{"decoder_norm_position": "pre", "decoder_head_dim": 32, "precondition_frequency": 32}
Rows from block 3 of the image encoder of a small image captioner, named by matrix and row number. Rows with one number within an expert belong to one neuron, the router's apart. Each number is 50 + 10 x the weight over its row's rms, rounded and kept within 0 to 99. All counts start at 0.
Before each expert's rows are labels from the 100 images, of 14976, where the router gives the expert most weight on average: "responds to" is what is common among them. Only what is clearly more common there than usual is listed. The data: rendered made-up planets. In brackets: how many of the 100, against the usual share in percent.
# router: router (encoder.blocks.3.mlp.router.weight, 16x256, trained with AdamW), inputs 128-255
# gate: expert gate (encoder.blocks.3.mlp.gate, 16x64x256), inputs 128-255
# up: expert up (encoder.blocks.3.mlp.up, 16x64x256), inputs 128-255
# down: expert down (encoder.blocks.3.mlp.down, 16x256x64, transposed), outputs 128-255

# expert 12
responds to: ocean world (100 vs 14.4); full (59 vs 25.3)
router.12:45 39 52 55 30 35 43 40 56 43 57 56 45 48 50 52 49 42 47 47 39 61 46 49 48 41 47 42 40 52 54 49 52 34 65 50 45 38 41 50 47 56 46 39 40 51 47 53 41 46 50 44 52 53 68 38 44 62 43 57 63 49 51 40 39 44 64 51 54 58 29 49 41 29 48 53 36 45 63 46 40 55 66 67 55 51 46 68 26 38 43 37 50 71 47 60 55 42 58 66 47 53 34 73 39 53 53 54 40 41 41 60 52 49 27 45 50 49 62 55 35 57 62 52 48 47 47 49
gate.3:50 50 50 50 50 50 50 51 50 48 50 50 50 08 49 49 50 49 50 12 49 82 50 50 50 48 46 50 50 50 50 50 50 50 50 50 50 50 50 50 50 50 50 51 50 50 50 78 50 50 50 50 50 50 50 50 50 50 50 50 50 53 50 52 50 50 50 50 50 50 50 48 49 50 50 50 50 50 50 50 50 50 99 50 50 50 50 50 50 53 50 50 54 50 50 50 50 50 50 00 50 50 50 50 50 50 50 50 50 51 50 50 50 50 49 50 50 50 46 50 50 50 50 50 50 50 49 50
up.3:50 50 50 51 00 50 50 50 50 50 50 50 52 49 50 50 50 50 50 50 50 51 50 51 50 48 50 51 50 50 50 51 49 50 50 51 49 50 50 99 50 50 50 50 50 50 50 51 50 50 49 50 50 50 49 50 49 49 50 50 50 50 50 50 49 50 49 50 50 50 50 49 50 49 50 49 50 51 50 43 50 50 50 50 50 50 50 50 50 50 50 50 50 48 50 50 50 49 43 49 50 50 51 50 50 51 50 50 50 50 51 50 50 50 50 50 50 50 48 50 50 50 51 50 50 50 50 50
down.3:50 50 50 50 50 50 50 49 79 50 50 49 50 50 50 80 50 50 50 50 50 50 33 50 50 50 50 50 50 50 71 41 50 50 50 50 50 99 50 50 50 50 50 50 50 50 12 50 50 50 50 50 50 51 50 50 50 50 50 50 52 00 50 41 50 52 50 50 50 50 50 50 50 50 50 50 50 50 50 50 50 50 50 50 53 50 31 50 50 50 78 50 50 50 50 50 50 50 50 50 50 50 50 50 50 50 50 51 50 46 50 74 50 50 50 50 50 50 50 50 50 50 50 50 50 41 50 50
gate.4:47 49 51 45 50 50 52 47 49 51 50 51 53 50 50 49 50 52 49 51 86 50 49 50 50 49 54 33 50 50 41 49 50 50 51 51 49 50 49 42 46 50 50 27 50 50 49 47 50 50 50 49 51 83 64 50 50 43 49 50 50 50 97 32 49 50 50 50 48 48 25 52 49 52 49 86 40 50 50 50 49 54 50 50 51 50 67 50 51 50 52 51 50 50 50 50 50 50 52 52 51 50 51 46 54 50 89 51 50 45 50 52 46 50 64 52 50 49 49 48 50 50 38 50 50 62 50 50
up.4:50 50 50 49 50 50 52 49 50 50 50 50 53 49 50 50 50 49 50 36 50 38 50 50 49 49 51 50 50 50 50 50 55 62 80 36 48 49 50 51 51 50 50 51 50 50 48 37 50 50 53 50 54 50 50 50 48 52 50 50 49 50 51 50 50 50 49 50 99 50 50 65 49 50 49 50 50 50 50 80 47 50 50 50 50 50 50 50 50 50 54 51 50 50 50 50 50 50 77 51 99 50 50 49 54 50 56 71 45 47 50 50 50 51 52 52 50 50 50 50 49 50 50 46 50 50 50 50
down.4:50 50 50 50 39 43 50 43 47 50 50 50 50 50 50 49 74 52 49 50 50 51 51 38 53 48 50 50 51 50 52 50 50 50 49 51 50 49 50 48 50 51 49 50 42 41 50 55 50 50 51 51 47 50 50 50 50 50 48 50 49 53 50 55 34 50 50 51 50 50 50 50 33 51 49 50 50 39 50 48 50 51 50 50 59 49 50 50 50 50 51 50 50 52 50 49 49 42 50 50 50 48 49 53 50 50 52 50 50 75 45 51 47 50 50 50 35 50 50 48 48 50 50 57 50 99 50 31
gate.5:46 50 50 50 50 68 82 40 50 50 50 50 50 55 50 52 56 50 67 50 50 47 50 50 50 51 50 65 50 48 51 61 47 49 49 00 51 51 50 53 51 50 50 70 50 50 50 49 50 50 50 34 51 50 50 49 51 50 50 50 41 50 51 50 50 50 48 51 48 50 50 65 50 50 54 50 50 51 57 50 46 49 50 51 61 50 42 49 50 50 60 38 50 51 51 50 51 50 49 51 49 49 50 77 46 50 44 80 68 50 60 50 49 50 49 65 55 50 50 50 50 33 56 51 62 50 33 50
up.5:52 54 49 50 50 50 49 50 05 53 50 49 50 43 49 56 46 49 50 48 50 51 50 50 50 50 51 50 50 49 50 50 49 50 49 50 56 51 50 50 47 50 47 50 43 50 50 50 50 51 50 50 50 67 50 50 42 51 50 50 50 50 50 50 68 50 87 50 99 51 50 51 47 51 60 48 51 49 50 50 50 49 49 51 48 50 53 50 33 49 48 49 50 50 53 50 50 53 47 46 45 35 49 66 49 50 50 55 50 48 63 50 91 50 49 99 50 50 51 50 49 50 51 50 62 50 50 50
down.5:55 51 50 50 50 25 51 50 50 88 50 41 50 99 50 19 83 50 75 49 18 49 50 54 50 50 50 49 50 51 50 17 50 50 72 54 60 50 60 50 50 48 50 51 50 50 50 50 50 50 53 51 50 50 50 50 50 50 45 50 50 50 50 47 49 50 50 50 50 50 50 50 50 50 50 50 50 50 85 50 42 50 60 50 24 50 50 48 48 50 50 50 49 58 50 50 41 50 51 49 48 48 50 50 50 50 53 50 50 50 50 46 50 51 50 50 50 25 50 47 50 68 44 50 50 50 50 50

# expert 8
responds to: glowing rim (81 vs 40.1); moons: three (65 vs 25); cracked ice world (47 vs 14.1)
router.8:58 49 65 50 40 39 55 24 47 50 47 61 57 51 48 57 65 42 60 36 44 33 53 34 40 60 59 47 53 50 51 62 41 48 50 30 32 52 50 50 52 45 63 61 34 45 64 33 51 50 42 43 49 53 60 41 61 57 35 56 41 49 55 58 58 51 41 55 39 60 46 52 60 36 53 55 39 53 55 53 44 52 53 46 51 52 54 67 59 34 76 48 56 43 42 45 38 47 49 69 63 37 38 64 60 45 40 57 45 60 31 45 60 48 41 66 62 42 47 46 25 49 54 60 53 66 62 41
gate.5:40 55 49 47 58 42 45 48 42 51 49 47 75 60 49 63 50 40 50 63 51 37 36 50 44 57 56 53 26 46 46 57 50 55 38 44 51 60 42 57 55 49 52 56 56 46 45 46 34 57 60 40 60 49 62 54 49 56 54 64 46 61 71 48 59 50 36 52 50 54 50 65 39 61 74 48 52 49 48 40 53 67 51 57 49 45 33 48 44 48 52 41 51 48 49 53 55 55 53 50 49 38 49 56 47 48 46 69 49 46 51 69 21 51 57 53 54 53 45 57 49 39 50 46 50 49 45 54
up.5:27 53 48 49 51 46 46 44 41 51 50 44 63 61 49 66 51 45 50 59 49 48 40 50 48 51 51 57 23 40 42 58 50 50 47 43 53 51 31 52 60 42 54 54 53 27 51 43 43 52 45 26 54 49 71 51 51 52 50 64 43 54 79 48 57 48 48 50 51 64 62 69 49 68 79 50 48 57 49 39 52 61 49 54 51 42 33 54 42 36 62 46 50 44 48 49 56 53 46 51 56 40 47 58 46 47 45 65 50 46 50 63 41 48 59 56 56 53 52 59 46 40 50 47 47 46 51 50
down.5:75 59 52 48 24 38 57 48 17 48 59 55 43 47 45 64 75 45 48 48 58 52 70 49 49 50 42 50 50 39 56 38 50 51 56 37 48 50 61 47 59 50 52 59 50 38 50 36 48 30 49 52 43 69 57 50 51 70 49 35 24 48 55 54 41 53 59 78 84 62 52 41 65 49 32 43 46 52 58 51 49 49 66 69 50 61 49 49 50 49 62 49 46 57 42 48 50 43 47 50 59 30 38 48 22 37 51 67 50 51 50 61 54 52 54 55 53 50 48 51 33 51 45 51 54 61 41 42
gate.6:54 47 49 54 49 50 67 43 58 48 46 53 50 59 50 50 58 38 50 39 36 44 46 45 36 67 68 56 50 44 65 66 48 45 45 36 37 49 47 70 49 27 65 53 29 48 61 32 49 39 43 40 50 53 48 29 51 50 44 63 38 48 50 52 50 68 33 43 24 39 55 64 55 31 59 57 47 50 62 47 31 57 49 53 53 52 51 53 50 42 59 50 54 55 42 44 32 59 53 58 50 43 42 70 50 50 40 60 33 57 35 48 69 51 42 50 55 55 45 36 32 50 51 62 50 63 58 50
up.6:53 54 66 38 49 33 49 50 28 58 49 50 50 49 28 57 49 46 46 47 46 49 52 50 48 47 29 44 48 52 24 37 52 52 52 49 60 50 50 29 57 62 48 47 53 31 48 51 42 56 72 50 48 40 50 57 48 78 53 44 57 56 62 56 56 47 51 79 81 68 48 39 49 83 57 49 56 48 47 56 67 50 56 65 44 50 50 46 38 58 57 52 60 50 50 55 59 44 44 60 49 40 46 50 46 50 58 52 50 48 50 61 40 46 50 50 52 49 54 67 48 45 70 34 64 50 26 63
down.6:51 49 47 41 50 61 51 49 58 50 80 59 50 56 60 50 50 55 46 48 66 41 58 72 40 67 49 44 45 50 55 49 49 63 50 45 51 51 35 52 50 38 51 38 68 58 47 51 47 44 51 61 44 63 45 48 46 48 54 79 51 51 50 50 43 41 44 52 64 44 62 60 55 44 44 48 47 40 49 40 48 51 51 54 45 42 51 36 65 27 48 49 50 50 38 37 50 45 50 47 48 50 49 47 51 12 48 51 49 49 50 61 60 39 50 48 63 57 52 65 49 39 52 51 29 49 53 53
gate.7:51 49 50 56 49 51 24 51 56 39 52 46 43 44 65 43 38 61 49 52 52 57 56 55 55 51 52 50 69 49 52 55 50 53 50 54 18 65 53 73 46 53 51 55 56 81 54 58 54 52 45 52 49 39 49 53 46 28 59 47 63 50 35 65 47 51 42 51 47 49 55 55 50 49 51 51 48 50 37 48 57 41 49 34 52 73 50 47 50 60 40 51 46 27 48 54 39 49 73 34 35 75 62 37 56 46 53 48 51 42 51 46 46 50 44 56 44 42 36 51 68 41 49 58 48 43 51 49
up.7:43 42 55 34 51 39 31 60 41 49 57 48 51 45 49 52 45 55 49 56 73 51 49 62 53 49 47 39 46 52 33 40 47 72 51 51 42 53 44 41 44 88 47 57 69 55 46 62 50 54 59 60 49 41 51 67 49 53 49 26 68 54 57 46 53 42 50 66 54 57 50 25 46 63 48 34 50 46 33 49 66 43 60 46 45 49 37 39 52 55 43 44 51 52 52 62 59 50 59 37 40 51 51 39 59 50 51 32 51 48 66 58 37 50 53 49 15 48 49 66 56 54 52 44 49 46 38 58
down.7:16 31 53 50 54 66 51 53 54 58 61 65 46 53 67 51 51 53 46 37 49 52 52 50 56 26 10 67 54 58 47 51 56 49 56 60 57 37 52 47 50 44 42 51 53 40 52 50 45 50 54 71 55 61 40 47 49 45 50 52 39 48 44 48 42 33 40 35 43 52 47 39 50 49 25 58 66 53 63 35 71 60 44 43 52 47 56 49 45 51 44 47 45 64 48 70 49 55 49 45 50 55 31 50 50 61 37 49 45 59 52 51 58 51 46 36 47 59 51 48 51 44 59 55 41 49 68 71

# expert 6
responds to: moons: three (89 vs 25); glowing rim (81 vs 40.1); cracked ice world (36 vs 14.1)
router.6:41 20 35 44 48 69 43 36 57 44 52 58 34 56 57 51 57 50 38 61 51 52 58 52 43 66 51 52 55 47 59 59 56 37 47 59 36 47 42 59 36 49 49 54 53 57 51 58 50 34 39 58 45 58 39 33 42 33 64 63 65 39 51 50 32 61 45 61 35 32 51 47 48 29 39 53 48 41 65 58 38 52 51 32 64 62 61 59 52 57 49 31 50 65 39 45 64 49 53 71 37 58 61 66 49 61 58 54 38 55 38 50 62 48 38 55 43 58 40 47 39 57 53 55 54 50 66 66
gate.5:63 55 49 49 48 50 51 48 57 53 51 63 50 57 50 52 51 41 50 49 47 71 51 92 49 51 49 51 46 50 51 51 84 45 76 52 55 52 31 52 64 56 50 23 50 24 35 51 20 50 52 50 50 48 45 50 47 58 49 60 50 41 47 48 51 51 54 49 51 41 47 42 36 49 50 48 66 42 37 50 47 61 46 50 37 44 57 46 85 37 50 49 47 51 53 48 50 51 41 46 70 18 48 50 63 45 49 38 50 51 51 40 39 50 48 49 72 54 76 45 51 50 44 38 50 46 72 47
up.5:49 55 47 53 34 40 53 48 49 41 50 46 54 47 64 71 50 23 49 52 46 47 51 52 52 50 48 55 56 50 51 65 46 42 46 46 52 70 48 52 52 46 54 69 33 47 87 56 69 45 45 54 27 50 50 42 50 50 58 44 50 51 31 42 49 49 40 47 52 48 49 47 39 49 49 41 24 53 50 33 50 47 61 35 52 62 44 50 36 47 51 52 53 50 52 55 49 49 48 50 48 50 51 57 47 54 50 47 49 51 31 51 51 50 53 59 52 47 49 50 49 51 57 41 69 43 51 45
down.5:53 51 50 44 50 57 50 58 45 50 59 53 36 44 55 53 53 50 43 47 57 68 50 57 45 50 64 53 58 31 58 50 56 50 30 51 47 50 62 54 50 44 50 50 67 50 24 73 48 20 55 70 52 37 46 55 44 46 66 50 48 42 44 59 32 55 50 50 49 50 55 48 49 39 47 38 65 46 23 50 59 63 47 60 54 57 54 45 49 51 43 34 19 49 49 67 56 49 50 47 48 51 44 32 47 31 25 57 47 29 58 53 50 50 47 51 71 58 50 57 66 35 49 51 56 50 51 51
gate.6:45 33 50 51 51 67 64 53 66 68 53 65 39 61 50 50 56 41 30 47 49 57 50 45 50 50 67 50 43 43 54 48 58 43 54 49 38 47 26 49 68 39 73 47 39 47 38 49 22 32 42 59 52 51 45 43 52 25 57 60 36 38 57 61 48 51 38 33 34 35 51 53 52 46 45 64 58 46 49 50 50 71 49 37 45 46 55 54 61 50 50 44 44 50 46 40 54 53 37 50 52 46 42 48 58 48 49 41 43 50 49 52 53 48 49 51 71 77 47 44 43 49 45 52 51 50 54 47
up.6:48 65 51 35 40 58 28 55 50 45 63 65 41 46 45 26 54 65 54 42 47 44 68 41 46 51 50 54 50 44 55 47 44 60 48 82 50 48 47 46 51 74 57 46 59 44 58 65 63 50 64 42 51 47 41 50 53 48 52 23 38 43 65 59 49 57 73 66 50 37 52 49 77 46 50 57 63 47 53 65 50 59 40 49 47 48 62 49 50 67 50 45 67 55 34 47 51 60 47 45 50 56 50 45 37 56 38 42 62 63 50 48 61 49 50 38 41 50 42 50 50 60 59 52 42 50 51 55
down.6:62 55 57 51 58 41 26 53 25 39 49 63 51 34 50 42 53 54 50 54 51 56 60 45 36 50 56 51 17 52 65 65 39 54 56 49 48 73 51 41 46 78 42 53 54 54 48 53 48 58 54 57 45 48 51 56 53 57 60 24 58 47 56 49 47 52 54 52 41 44 55 42 38 37 50 48 54 44 45 65 21 42 49 50 51 48 40 51 37 72 56 46 59 45 26 53 50 53 61 46 50 62 62 40 46 53 51 51 53 46 54 44 31 54 52 59 40 41 46 56 50 62 36 50 63 52 42 55
gate.7:50 61 57 53 49 48 51 67 49 83 49 44 53 51 51 45 47 52 55 50 51 51 45 48 54 48 46 36 49 55 46 48 60 57 51 78 66 50 54 49 65 52 45 22 57 49 44 48 50 54 58 47 56 50 52 69 49 53 43 60 40 55 49 50 54 46 47 42 56 56 50 50 49 54 58 57 56 50 38 38 55 51 49 53 23 47 50 50 48 49 22 51 40 46 50 48 35 53 61 29 68 39 40 41 51 52 29 50 51 51 71 52 47 50 51 48 48 72 53 52 60 42 54 50 43 40 28 50
up.7:53 56 53 51 51 47 43 55 49 64 50 25 53 41 50 61 38 51 50 57 62 53 39 48 55 50 58 47 48 50 49 51 64 51 52 55 55 57 50 48 50 52 51 45 49 51 51 49 45 68 40 49 54 42 56 59 44 55 48 47 55 84 58 36 57 44 50 35 59 64 49 44 33 56 53 57 42 49 27 40 55 39 35 45 31 41 30 51 57 44 20 53 49 42 76 46 31 58 49 41 64 49 45 46 50 46 35 47 48 48 75 48 35 50 51 49 46 46 62 52 67 49 50 32 47 40 40 50
down.7:48 50 47 50 83 55 52 19 50 49 52 49 56 56 56 53 50 50 51 11 57 45 99 51 47 53 49 49 43 42 50 59 47 51 50 39 51 53 46 50 50 45 57 62 51 51 53 42 50 41 39 50 47 49 68 62 50 44 38 45 50 49 55 54 42 49 47 51 51 50 54 55 37 49 48 53 45 59 43 53 42 46 50 47 52 48 49 51 50 50 55 54 51 45 45 55 50 51 49 49 46 54 49 48 50 24 43 48 48 51 49 57 55 45 55 50 48 24 48 49 53 51 50 59 66 58 50 54

# expert 4
responds to: ocean world (70 vs 14.4); moons: zero (68 vs 25.2); rings (61 vs 33.7)
router.4:45 26 45 49 51 61 60 48 60 59 41 54 35 56 57 57 47 49 47 54 31 60 50 43 48 52 41 44 44 44 49 48 74 34 52 60 37 49 50 46 35 48 34 45 50 37 43 48 44 47 51 52 45 42 50 23 58 47 56 73 74 51 46 45 37 47 46 52 33 43 38 43 44 39 52 52 51 36 64 48 49 59 36 58 61 57 56 61 48 59 47 36 52 65 57 46 68 45 66 69 43 50 45 64 42 66 65 58 36 46 26 49 42 50 44 50 46 39 43 49 42 45 59 49 57 49 67 63
gate.6:51 50 51 50 50 51 50 50 00 59 50 51 49 50 50 51 50 50 50 50 50 49 62 50 51 50 48 50 29 50 50 46 49 50 50 50 50 51 50 48 63 50 51 49 47 46 54 44 50 50 50 48 50 50 51 50 50 51 50 40 50 49 50 50 51 48 50 50 89 50 50 51 50 51 50 51 48 49 30 55 50 51 50 50 42 49 50 49 50 50 50 50 50 27 50 50 49 51 50 00 51 50 50 38 50 50 50 49 50 64 48 50 54 50 52 50 33 50 54 50 50 50 50 50 50 50 45 49
up.6:46 50 62 50 25 60 50 50 50 67 50 50 48 52 50 33 51 57 50 48 50 41 50 49 50 49 49 49 51 50 50 49 50 50 52 49 50 36 49 27 50 50 50 49 50 50 80 34 50 48 53 50 50 51 50 49 51 51 33 60 49 51 51 50 51 50 50 50 53 77 50 50 50 51 50 53 44 51 82 50 50 50 37 50 49 50 64 50 37 50 50 57 51 50 50 50 49 62 50 56 61 49 33 50 49 90 48 47 48 51 52 50 50 50 50 34 49 49 53 50 50 72 50 54 43 57 50 42
down.6:51 11 49 49 50 50 50 50 50 50 50 50 50 50 50 58 50 50 50 49 50 50 50 50 45 49 50 50 50 50 24 50 50 50 50 50 50 50 50 50 93 49 50 50 59 50 50 50 50 00 50 50 50 50 50 50 50 50 50 49 48 69 50 50 50 50 50 33 50 50 50 51 50 50 50 50 50 84 74 50 50 99 50 50 50 50 25 50 50 50 50 50 50 52 50 45 50 50 51 50 50 59 48 39 50 50 50 50 50 50 50 50 51 50 05 50 50 50 50 50 50 50 50 50 50 50 50 50
gate.7:49 54 51 50 60 50 50 54 35 51 01 59 40 51 02 71 48 42 50 50 52 67 50 50 50 50 50 47 50 50 50 49 53 50 44 62 52 50 50 51 50 50 50 12 50 75 50 48 51 50 50 49 53 50 52 52 45 50 58 50 38 50 48 46 66 50 50 46 50 49 50 50 48 53 50 50 50 50 46 50 57 50 64 50 51 51 50 36 51 50 34 50 50 50 50 48 50 32 50 34 36 41 49 37 39 50 58 31 50 49 56 50 50 50 55 50 34 50 50 50 49 50 50 50 45 50 29 25
up.7:50 42 50 50 32 38 54 50 92 51 61 49 63 68 57 50 80 50 50 50 39 50 31 50 50 50 49 92 55 51 57 49 50 44 58 48 49 50 55 52 50 50 50 55 62 50 72 55 45 45 50 49 84 49 50 46 50 41 59 55 50 62 56 60 51 61 55 49 45 49 49 50 61 44 70 70 53 55 50 50 32 51 48 50 51 52 50 50 45 50 50 50 46 64 40 59 50 50 64 51 49 42 50 51 50 50 26 58 50 39 48 50 49 51 50 53 69 50 50 55 49 50 43 50 58 51 50 60
down.7:43 60 38 50 39 51 68 51 66 72 48 51 54 50 50 56 50 45 57 50 50 49 51 60 53 52 50 52 48 50 50 32 49 50 51 50 50 50 48 56 50 62 46 49 37 38 50 50 50 50 38 50 59 50 50 46 50 50 50 47 50 50 79 48 33 50 39 50 56 36 50 49 62 63 49 59 41 49 50 23 49 46 51 50 50 50 61 51 50 50 52 54 53 49 51 50 60 49 80 50 40 42 50 50 50 55 51 43 50 63 49 50 99 50 50 41 53 49 50 34 63 50 60 38 48 50 93 50
gate.8:52 51 50 49 49 50 51 51 52 56 64 50 52 77 50 49 51 63 50 50 50 49 58 50 49 51 51 40 50 51 51 50 51 50 50 49 59 50 50 50 81 42 50 44 49 50 50 67 50 50 50 49 50 73 50 51 38 50 49 50 00 50 38 53 46 50 48 27 58 50 50 51 50 50 50 51 51 50 50 50 44 50 50 50 39 50 51 48 49 49 45 50 28 50 40 50 08 81 52 39 51 49 50 50 60 50 33 51 50 50 58 52 51 50 50 51 50 54 64 39 70 49 49 50 38 50 00 51
up.8:50 50 50 52 50 68 50 62 51 59 50 50 50 51 44 51 50 50 50 50 51 48 50 50 48 53 53 50 50 50 51 50 46 50 50 46 50 51 01 50 51 50 51 50 50 39 49 51 50 49 50 51 50 50 49 50 48 50 50 51 50 50 48 50 47 50 48 25 48 50 51 52 49 49 49 55 51 51 50 50 49 50 45 48 49 49 50 50 50 50 50 50 50 48 50 49 48 67 64 48 49 50 49 45 51 49 49 50 50 50 50 50 50 50 53 49 49 50 50 49 58 46 51 48 51 50 50 50
down.8:35 50 53 46 45 50 47 50 49 50 50 00 57 60 50 50 55 50 50 50 50 46 51 42 46 44 50 50 50 50 50 49 45 45 49 50 50 50 50 49 99 50 57 50 36 50 50 51 50 29 50 35 79 50 50 49 59 50 50 50 36 39 51 50 50 51 50 50 60 50 50 51 60 47 50 54 50 71 66 50 50 54 56 50 50 50 51 50 50 50 50 50 50 54 50 50 43 50 50 50 51 50 48 52 50 50 46 50 56 68 50 50 60 17 49 50 37 50 50 50 50 50 51 62 55 54 18 14

# expert 10
responds to: full (59 vs 25.3); cloud-covered world (41 vs 14.5)
router.10:38 31 44 48 52 54 46 43 57 59 47 51 39 59 50 52 44 59 41 53 32 61 48 53 51 50 36 46 51 44 52 48 66 35 52 60 41 46 41 34 40 43 38 41 50 38 41 61 40 53 53 47 41 39 51 27 56 55 65 73 72 53 48 44 45 47 49 56 31 41 33 41 39 42 50 49 58 43 59 41 52 57 39 57 60 54 56 59 33 53 54 41 50 56 56 54 77 36 53 65 41 60 48 73 37 62 68 66 38 45 27 52 43 48 34 45 49 37 41 42 42 47 61 43 53 57 61 58
gate.5:51 56 65 50 51 49 20 50 48 50 56 50 53 36 47 51 50 49 50 51 52 49 50 49 49 27 63 54 48 49 35 51 50 61 58 48 49 50 13 63 51 28 51 50 66 56 50 49 49 36 50 69 57 53 48 73 46 57 50 51 48 50 50 49 52 50 49 50 60 50 60 52 51 51 50 65 50 54 50 50 42 47 50 49 50 50 49 51 72 47 52 54 47 35 43 50 51 50 54 41 50 51 57 31 72 37 49 50 50 49 61 50 50 50 58 61 73 51 83 51 50 56 29 48 52 50 39 50
up.5:49 47 49 48 50 50 50 49 45 50 51 49 50 50 50 48 49 39 44 48 46 51 50 64 50 28 44 50 50 49 39 35 61 50 60 51 49 43 37 57 46 50 49 44 54 46 49 50 11 33 50 62 53 51 00 50 52 53 52 50 54 48 50 50 50 50 49 53 46 51 43 48 61 51 35 55 52 50 68 50 50 49 63 53 49 50 65 50 55 25 51 50 50 51 51 63 90 47 48 54 55 50 51 53 52 50 55 33 50 50 47 50 49 50 49 50 47 50 88 08 47 60 48 46 50 51 50 53
down.5:68 57 44 51 49 48 52 50 39 49 40 47 52 47 52 50 46 11 54 53 57 48 51 51 49 53 50 47 89 48 74 56 50 46 50 50 50 55 51 51 50 37 49 55 50 48 20 47 52 48 45 52 49 50 54 56 48 49 49 46 50 47 49 49 49 50 57 61 49 50 50 50 50 52 49 48 44 50 51 50 53 46 50 60 25 57 45 50 49 48 53 44 25 47 49 51 49 52 49 51 50 47 37 50 35 47 51 51 47 51 49 43 51 48 39 53 50 49 48 51 52 51 39 49 59 52 46 48
gate.6:50 58 51 50 56 59 45 43 49 49 48 51 53 26 50 56 53 45 53 50 50 50 42 68 52 46 91 45 48 21 57 50 27 47 33 50 51 50 44 54 61 50 77 48 47 54 50 46 49 50 39 50 67 53 54 51 51 44 51 44 42 44 40 47 71 49 48 47 65 49 48 69 53 52 72 52 47 51 52 48 43 50 53 50 50 51 37 50 55 37 51 54 67 47 54 63 42 48 45 51 53 40 48 47 51 24 47 49 49 51 53 51 60 50 51 64 53 55 53 51 50 33 52 28 58 59 51 15
up.6:49 65 51 56 48 52 48 45 71 47 52 45 72 28 49 50 48 50 56 57 57 52 47 39 67 48 54 48 42 12 63 51 47 50 49 50 50 56 45 58 50 51 61 52 50 53 51 56 51 41 38 52 51 50 52 42 42 49 39 51 55 40 49 43 53 40 31 48 69 50 54 53 37 56 45 54 38 50 49 50 41 37 49 48 50 52 49 71 49 46 48 53 51 23 43 50 50 54 47 50 48 48 51 46 53 18 49 47 43 52 50 50 51 50 50 63 59 50 49 55 55 54 52 49 21 51 50 07
down.6:70 53 43 47 50 54 52 52 52 48 51 51 50 49 59 28 61 50 50 46 65 57 47 66 39 50 50 50 44 55 26 50 50 50 51 50 51 50 46 46 52 50 44 50 58 48 44 51 52 32 50 50 43 52 50 50 73 29 50 44 48 53 48 28 49 50 54 71 51 50 50 63 55 68 13 40 37 52 50 52 51 46 51 56 48 63 31 32 50 44 58 63 81 50 51 50 51 45 52 45 50 51 58 48 52 43 50 24 61 75 46 44 53 50 86 62 63 44 50 99 51 51 50 45 53 50 40 44
gate.7:52 38 50 45 50 36 36 53 51 48 50 50 46 51 49 51 50 49 47 50 49 50 50 50 47 50 50 49 50 40 50 52 51 50 50 45 36 51 49 54 50 49 51 50 50 50 50 50 49 49 50 50 51 53 50 48 50 50 52 51 51 50 49 54 55 51 50 00 26 48 50 50 32 50 50 50 51 99 50 50 31 51 51 52 50 50 50 50 50 50 53 47 45 53 50 50 58 49 50 49 51 50 50 50 50 50 58 53 41 26 43 51 49 50 50 53 50 52 64 50 49 50 49 50 63 50 50 51
up.7:50 50 49 43 49 52 50 51 49 04 50 50 49 50 50 50 63 50 50 48 50 47 77 50 61 00 50 50 50 50 50 48 51 50 51 52 51 35 51 47 51 51 49 51 50 50 81 50 51 51 50 48 51 51 50 50 81 49 50 51 48 50 51 50 49 50 99 50 48 51 50 50 50 49 49 50 50 53 50 86 54 50 49 35 50 50 50 50 50 51 50 51 51 51 50 51 34 53 50 50 51 79 50 49 33 50 49 50 51 52 52 49 54 50 51 50 50 52 51 50 51 51 50 50 50 50 65 50
down.7:50 48 50 47 50 50 50 50 50 50 51 51 49 50 50 41 50 48 46 50 50 50 48 50 50 49 50 48 50 50 50 50 50 50 50 50 52 49 50 47 55 45 50 47 33 50 50 50 35 50 50 50 50 50 50 50 51 50 49 50 49 59 71 50 50 50 50 50 50 49 50 00 00 50 50 51 51 50 50 33 50 50 50 50 50 49 50 50 50 50 44 49 50 50 50 50 48 50 51 50 50 50 46 50 50 50 50 50 50 50 00 49 50 50 50 50 49 50 50 50 50 05 49 50 50 50 50 50